config = dict(
    encoder_arch='quartznet',
    model='contrastive audio-text model',
    dataset='Morse code for random letters and digits, with fading, noise and interfering tones',
    train_examples=26041,
    noise_aug=0.002,
    n_mels=64,
    hop_length=160,
    input='log_mel',
    spec_augment=False,
    win_length=400,
    tokenizer='char',
    vocab_size=41,
    loss='sigmoid',
    embed_dim=384,
    encoder_norm='batchnorm',
    encoder_activation='silu',
    encoder_depths=[2, 2, 2, 2],
    encoder_kernel_size=25,
    encoder_stem='single',
    encoder_widths=[96, 112, 144, 176],
    text_encoder_causal=False,
    text_encoder_width=128,
    text_encoder_layers=7,
    text_encoder_norm='rmsnorm',
    text_encoder_norm_position='pre',
    text_encoder_activation='reglu',
    text_encoder_mlp_ratio=2.67,
    text_encoder_head_dim=64,
    text_encoder_fused_qkv=True,
    text_encoder_bias='none',
    text_encoder_qk_norm=False,
    text_encoder_parallel_block=False,
    text_encoder_inner_norm=False,
    text_encoder_positions='learned',
    init='xavier_uniform',
    residual_init='scaled_by_depth',
    optimizer='soap',
    beta2=0.99,
    lr=0.0047,
    beta1=0.9,
    shampoo_beta=0.99,
    eps=1e-08,
    precondition_frequency=16,
    max_precond_dim=512,
    one_sided=False,
    adamw_lr_other_params=0.00077,
    ema_decay=0.99,
    steps=15200,
    batch_size=256,
    epochs=149.4,
    lr_schedule='wsd_sqrt',
    decay_fraction=0.2,
    final_lr_fraction=0,
    warmup_steps=760,
    weight_decay=0.02,
    adamw_weight_decay_other_params=0,
)
Rows from block 3 of the text encoder, named by matrix and row number. Rows with one number belong to one attention dimension. Each number is 500 + 25 x the weight over its row's rms, rounded and kept within 0 to 999. All counts start at 0. Numbers have three digits each.
# q: attention query, key and value (stacked) (text_encoder.blocks.3.attn.qkv.weight, 384x128, the q third), inputs 0-127
# k: attention query, key and value (stacked) (text_encoder.blocks.3.attn.qkv.weight, 384x128, the k third), inputs 0-127
q.54:474521498528497526507502514528477501525471494522528504526508460466475528518467517489523548476555485498550474520536469516511492484493500496486515516507490444489467454477516520481467482532488527549510466486490508517475517442519481504513504523472465501532513545484505532486508500525520482530523500493546484550495534491478499508505514515522527491479495523473521471539420478512512471487481
k.54:507487504485475501516475520484486505488527470453488511490510502493521507476483496513459565524481437471522524510458497523485498498467488478563453481468462534516517477503512486547466502457463504523465543530488555497520520500501531478484495469501509485499523502513506476453524521516497508467566528483470472498493516480496455484509506482491544494458479496501518492500529514474499517480529
q.55:515517500489507511509531499479550482528523499478508512496444525520466490512478447542503517478505480519531515470497469560503476463502536560520494517521482496473504503480495464507524513497485493472529485506530465508503483513560447488509497502499501529519457497502478488477530523510535485504487577510509535501506479463524508499527464474459502498510485457520485507521467511493481557481474
k.55:526480481502497470496521488516449512490523502455481508502477523526531543488496481467534529553465466507518510532502535441514522461470479499493501504533508532491518486489477483501478525513476496531504463492507506453550489485491493490469489503471520494519480516463512493570493483505477546539488516493479505536482535507495533492532497455519494458555513520471505528501510527553503509477509
q.56:508501502509442490517536471552493514482486494484494453544504466510516464447488504473498507514497532520531530479479507511497515481484511478536451490520511538528501520537517485524496511449530533438478477491533510498483519492514496520484455494491485519484539501482476487467442540468521483511470505484486490516492543511545539492552474516494510521460526508522536480491507534507499490489480
k.56:481518453557551488520505493517521508526517480480549484509501494555492525476523482523533501473508496486519489488538523494517534520551503488480488476520497486483555525459499528484522497523511469474496490502486468475538473507534470529496520523498491509483497513498522444506473540515446511494516552517527499452517487526520495502448508483493476485473488475511500508516530449492451465516487
q.57:483440512491495495467492500499505496506511470507506531542463522494498527510492487514534483485491457501500491507495502541562460512440535567509494548487511476501523476527504490481502449551502503470454475503494541483517510517508502457497524515506498498525471482582515520480493528463525506550478500483495532513472494509533493501515513492536564513483519529493507516498501482495521502502504
k.57:522528488504528502486521500504493479454492501526448487488494492477465474477477518489519541541477513514516473495513499464512488528494508485507430535515506548472503500536462523508482530486483521466525462502540526484500518569485485479473476485503516461500483517491473521467498471495488518493505529518492521529445491513475489480508461521492520539457462456455537513502555470504489516499509
q.58:488476507493487547496518508530501480514487487482480476520499524515490497508478541440492541538535447516521546538511511561513491463511505485461494530534502485512496538533498462496509544516520514484524525451486475484477508559532459482473505533538462514488498483460512503501508470517516500508514474479494489466448518512510502522527510494479453516527489497475475501525518499440500490490496
k.58:504504477478486529491502490477503522535509511506576484483501460467509508511510465508493478523501467507471555487497509508504512470479522548502511522486482478528495482522520514500515498514522486457490464509501522477480502461515550463478493486520503518465469510484529452433516483532502494551517492506528520481506521515495531481517516468492526502479455484488430564488502524499490512452537
q.59:532522540513540490470518482465523517533535509473531443533494469477509489463494488502504471488483514532470497446548430479515500528461492516489443478495498475493444502471503484502528502502507462494483519462505473512518474526494505506476485474496494501499465480529528513498474488478508471457494462531506466495496482519541491492488520493447480489492506537475507490481507540522496523457526
k.59:499481483500496517471531475498471488529490502515510488558493464530528512540532526481517485508538542504517486557510504480533495500524543486503498524533464489488531520531470541496481535544499478466573524514484520470504490519526441501470485538494517524524473467509509508506500507516520496495520516497504552488475492519495509514455505500497515487495539490511438511527504510554523477542484
q.60:521557500479451498483533523506504480489500482520514494490520523504450472540525487486488485527540500483499464516538530490478525512463463497452497539496548505501478497495515516495495530511499515495515510504495526481492435526489488491516477475483567479437511495495543512496480512534501543515484507510501474493494495502451471484477503508503460508491525521459526515526477496461450534548529
k.60:461504511494469505518476519477482498487435498486494464470504537510510505541500527501551489490472484536535477488491530550475468501505498528479473528496494473478534484489473459492553474479508472523495476521501514499476486500481547530505466519507481490487486497501481473481493460447500449516546449494520511499546553526512511503537514518460499501539483497500453513497471483495511493478464
q.61:495483495541488503494508490500488531502494485480513487424478484532517470500518474535519542511520494514476526466467461512482522512526467517493447478534481512490480490522502544517468486519507475450487482462461505506475479482508485495493492503507539487493499464519469499524535495484506492466517453524479506489588480441506481495477549487542494503483512481473512475479468488512464468493511
k.61:486475502480537484498518490474505522555509537498514465491494463511529503541529529499422487479524525479546496533479519516513526464518475500472538507496543526575509509512474502477485522475487467498537519509539490500507477507459493518504493504492483547471530483496498529532524471521496529450520506520533480490508524496515511495543490475459502478502515550509509514470543500491498533525495
q.62:545507509502428469518528448520524489468502513547523535543524495523489512516521545511495466473472567482495465480466488533489512503509458491551470483514471499530497436509506494507501451472499484494519526535515491516499492523509495494520502521481496481501489520462497476474475503524474517505489524505475506530482528499538508566527510497488486531498465493518460508499531497496494522459503
k.62:539544528499488511507536504498475488485514493450498520486481500486500493503503501549533478531496462518502540462524543468501515505506494481544509432528503484511496534502497501497535499544494506492441544466495474492475493523495478491505466467484497501535553514482456458513461505520516534504485492479503500513518518511490475541493486450534509456490501517537549495534498527506507476544484
q.63:560504506500507472510533509474526522490462497445480568503458509507491511494462480502530526531522491520517481502482496492535504505490506521495515501491482516519504552506482503447461511502480472526495505495496468493442460550506484480526505487545496485512479457528503450523475509498493499540504474502478478484479484507480500522533531518549510463444504508493519504491489475561538497522472
k.63:503522487475469490511519535522518507505462538526525507451519494481516479536528531508511517489529513460521481483490491534563512484539469561505498466535510513523507476522544478509536495482502508514503491507495504489474559504490532493515518531521466476497498526478522516504512498465499498479477520523530546550483516514469547540448512488478511507522539460477500540476544487518508500473489
q.64:529517493550479439524483488471506535518477524486486510530504494513536503469477504509503476521497517501493517511472471526494533508479481492534509508488510468513520476504482526531461512522471562506514483521476516515520515474494482540484482508498446534537485515540499478519520494551491490554548523476464501519475466521504510521434513520496483510503544494567512472526509518508541525510503
k.64:521454476489517511493508506515540498529506518523481503495487465491526487486507501477476513554540485492498520496499506504522462509482510497503488505503498514489484466514499513473549500526530474491487483498465536483475478536531535513517461529498488488506488494501504518493484462463441478474450481505539499435520540503510455465482454504551485492474493524474475494461536439497451474458514
q.65:504503510507502503527529501451469482533487450501464526502528490502493510501542487527570513477482526499485517516510471503531500466416503508507528502513443529536543479558486538511509503499512501455491537503518519526530513493462490481482519484512508524500522520503465505470483479493500481531504500573480485514505535458479495488517496518503544503504516540472492518518497475505480536522486
k.65:482513495492504530500503522527485494482514572448521495467547501506492479474546505469491489548496503503484470468528493477473469496515484451466479501452479451511455531520477490541482547511493524461529491480494476511487495500506524516533480512548510504516498498486502478526439490490515528500467519504524518555494497510512514526508530475509476508506500458532484484490553495528520535514470
q.66:490506478505486502493546502460542462491479453523511496499516511526521522539522497516514553494466516462480494552499523487481464484493526490506462521472496478513477514476526445514475487538532508460530439513492502493519489474501469468525572501541488518488523491494488568521508526476481476491526502466533472495520468515530520524508522487481532481514511477500518524475478483501505488499533
k.66:518470476488531493508518481429518496518523505508500487494507473503522477517539481528531490524524562543493537508508491493512501520515490524511510476512497495520512526485475513502494494487466525469511535521513466508520527496489526487485533481454465471457472552504482539480528488534522512508479449512510513503548530508483539539527496539500451515477527529488508489502502481527453499429523
q.67:470498470502474480472489490488508502523507539509466501483498506471542496494505541493520498453500494514494546560501535504504462492507531514525524549536482523468511518497501490519467474518521502475481460509499514476527515502514526500520506542549493548522492551558426467507526503534535487503462504529494500548470525505509513528476513513525512549501511514449525502491478524513493494510519
k.67:473469554483526506530533498491517498503460483499460482530507525505533485521488503539473524569509500494493547498509485489533429532506467513520492474508486468472506523536473520453521509520486451518500488483492510528488505506448530504521495490531505521473435512486519506514505515469477527496496518547516463486521476529510498543495481519543510521523518514525512501477514494500523520463457
q.68:511500497478484495475444541473556512515468512505518503504497543505442511465473523445468500500503493463528528498520521521483504508510515474543521498511460512481501556530552513499491503556522490531486515494453499514494522500472504477493495513525509525458483489483495512484529473489482484546504482492468509512551484463485497535495472527513513504463539487525507491472457554500540522500500
k.68:492507503505509510529506478496454448555501494515489480520481478523494507467483533512544501511514530514498503507528525473545492524515496464498477519518493516486469493511485533526474511468487480501482465506477497505499484494478508509480473486507473520466485474520473518515464525492469494482546542506501497512564560505538484540545534514488559500512511487445440529514490512483443460519499
q.69:511519487546475489538552514488515536536519464537493516520505463490509517526522509526524506505455529506511538483497488484453537527501516455467519522487486474505498479524491502529512505474509499451468512506475502584560519471518494471475472491532469489531497487491512504510523498486520527488525507486504446505479552516512492520523480537510490483525487502485426515476516498504487489504488
k.69:496525481500488500512488529540524486533526538509463487519510497503496536478525448466528480504506498527475493489527534512505478483515534540467481456461470470524474540514468466520473514501510554457469507498528496477501494569497519525473494509482564498479528497500487495485483518548488545523503516509536486555519466516477505461491503524498500465482457509501486487499512519520510474511464
q.70:511451458493516501520534484514502503492496484490530457480511521518507508469524505534470538523470458469536478495516511435518478492536511457535502480486502519482533506492538499493486471509537498518451500498477490481455460504517482498500514457482539472527497490506485482546453550504470495512478473518524492455506525463504519530542522467495505481495517471463535507509505524518476543489523
k.70:433508471548481486507508507487522492466535493453514506478453487457513509526542509471522494517504522497469554543462475515503552506493498545493458526522543486504477481478509509530501506484512462490502497444498507518475524484489473487476505496461504497482505516479489486447488518500518535486511479525491485504468539562528516471455519515516510502489510525517473482495474502492544476494534
q.71:510539510554511502534502497482524491508492475515518504532508478516537549544451495500477499467513507539478501497483501497482509523457519482509494456497453513504485493493476522573511538464516465521493457504478504486478484486491504462486476489513562458552494511471538483530496478493500513529517512520528498465520489536511504540502469498542529482486510533557515507457510511495482500480473
k.71:461486490516469510486530521495516462509499496510491527499473498477439474487539429512511495526479530484483492490512488476494526481524489564488482497512492532512464497459460468477439522501503519531516495512490513501543491470529533535511491544520451470489515501511459514515499519542496556522507504517503491459509491517461474512487493508494467490514517509522488472507529470548484470549490
q.72:517544564508493457508479489487502506489481452503492535475498488481495526509455540509484472521504486536500490502509496505482475503467494526508524519487465469478502529500461493515476558488538509542520477510529491557494498467491491507487513468463514480467533501472493538517498473564485478514520538493498486462557507488511510456512528452504478480472517483498559477494484518502495481466496
k.72:470503488504450509546495498494529511504486492470536494493473456507504485522503513456491504496497518543485492470516497522554500523481461474459489509478516482483498495482490523470466474489488502532559499543517484481489468532515445544454499528509453489548490495516484508516481472536539535524497482515495498502511534480476493489525461481473520530507526504461456476532510465469530460526509
q.73:475506481508499505482490506490507484494526524502546457519519496476508510533488504571511503516438490511415491493539521504488460522455506529496537503502495489502479524508503461478480500475460447473500499471515454544504474499514483495488490465510472475526459517520512474518484529490492510498491509495438498518514512527537466515475501478506530516539479494482464533435479501507481489507499
k.73:497505533502510486523513478460559514504485540482464476543484527482508507519491476493507460467479481472498510472492519505502481501478505553517513509504497501508492483492489434479560517534493522509490515462485476516509501487543550491473516496525519487498535466462458476480455472528528494493505518497488499561495501537477568480480476516504483441530485474492503489475516514484474482473529
q.74:542505489509522492496510522477441530496533473515465548488497519507527542524532549515534489476497500516507516512506504470581459515515506514481477489479504510496497540479470522511488517478484530540492488502511547511475470494475485510498487461448512550492522512479445512484453496489511504482494481474486500481547480501499478495551539457502480482510510472471526488526522482525519509538503
k.74:506508525484486510477504485504500499497478473457556481503492483529462489525522557509492512530512504519499506528522495517465505516539501500441514493447516505470514496503510482516476529476490481512503497555540474529501537499505436519511534535521459506500516491495527535520499458504512496500476545537497510503499510503460540488457553467473546489545505529486512458517496495513541540489506
q.75:483497520492450507531529505489497502503461520482489508547481534478538500496492505520528457510466477509484468533506511549481529460471461524438489533494470530528487510482472511494530458515517535497506475502480515540537474537528513553534515521518472495477474480491557519511537516465498537539506487489509514497480472564494488513495487478487515463507525472476504504507501512471478467495512
k.75:491477467480545510483535502519490446499478499491473523445480525520459481481492519451516484496514512507480469448484477522478522495514493511476518512492557455510474529523484453466523512512514494500505540456518498489500505530507479503498486481495517461485503479543509502509542495539496467531496483486502495511484511470478512537541447495496465513513562514515468526459499532503458455477492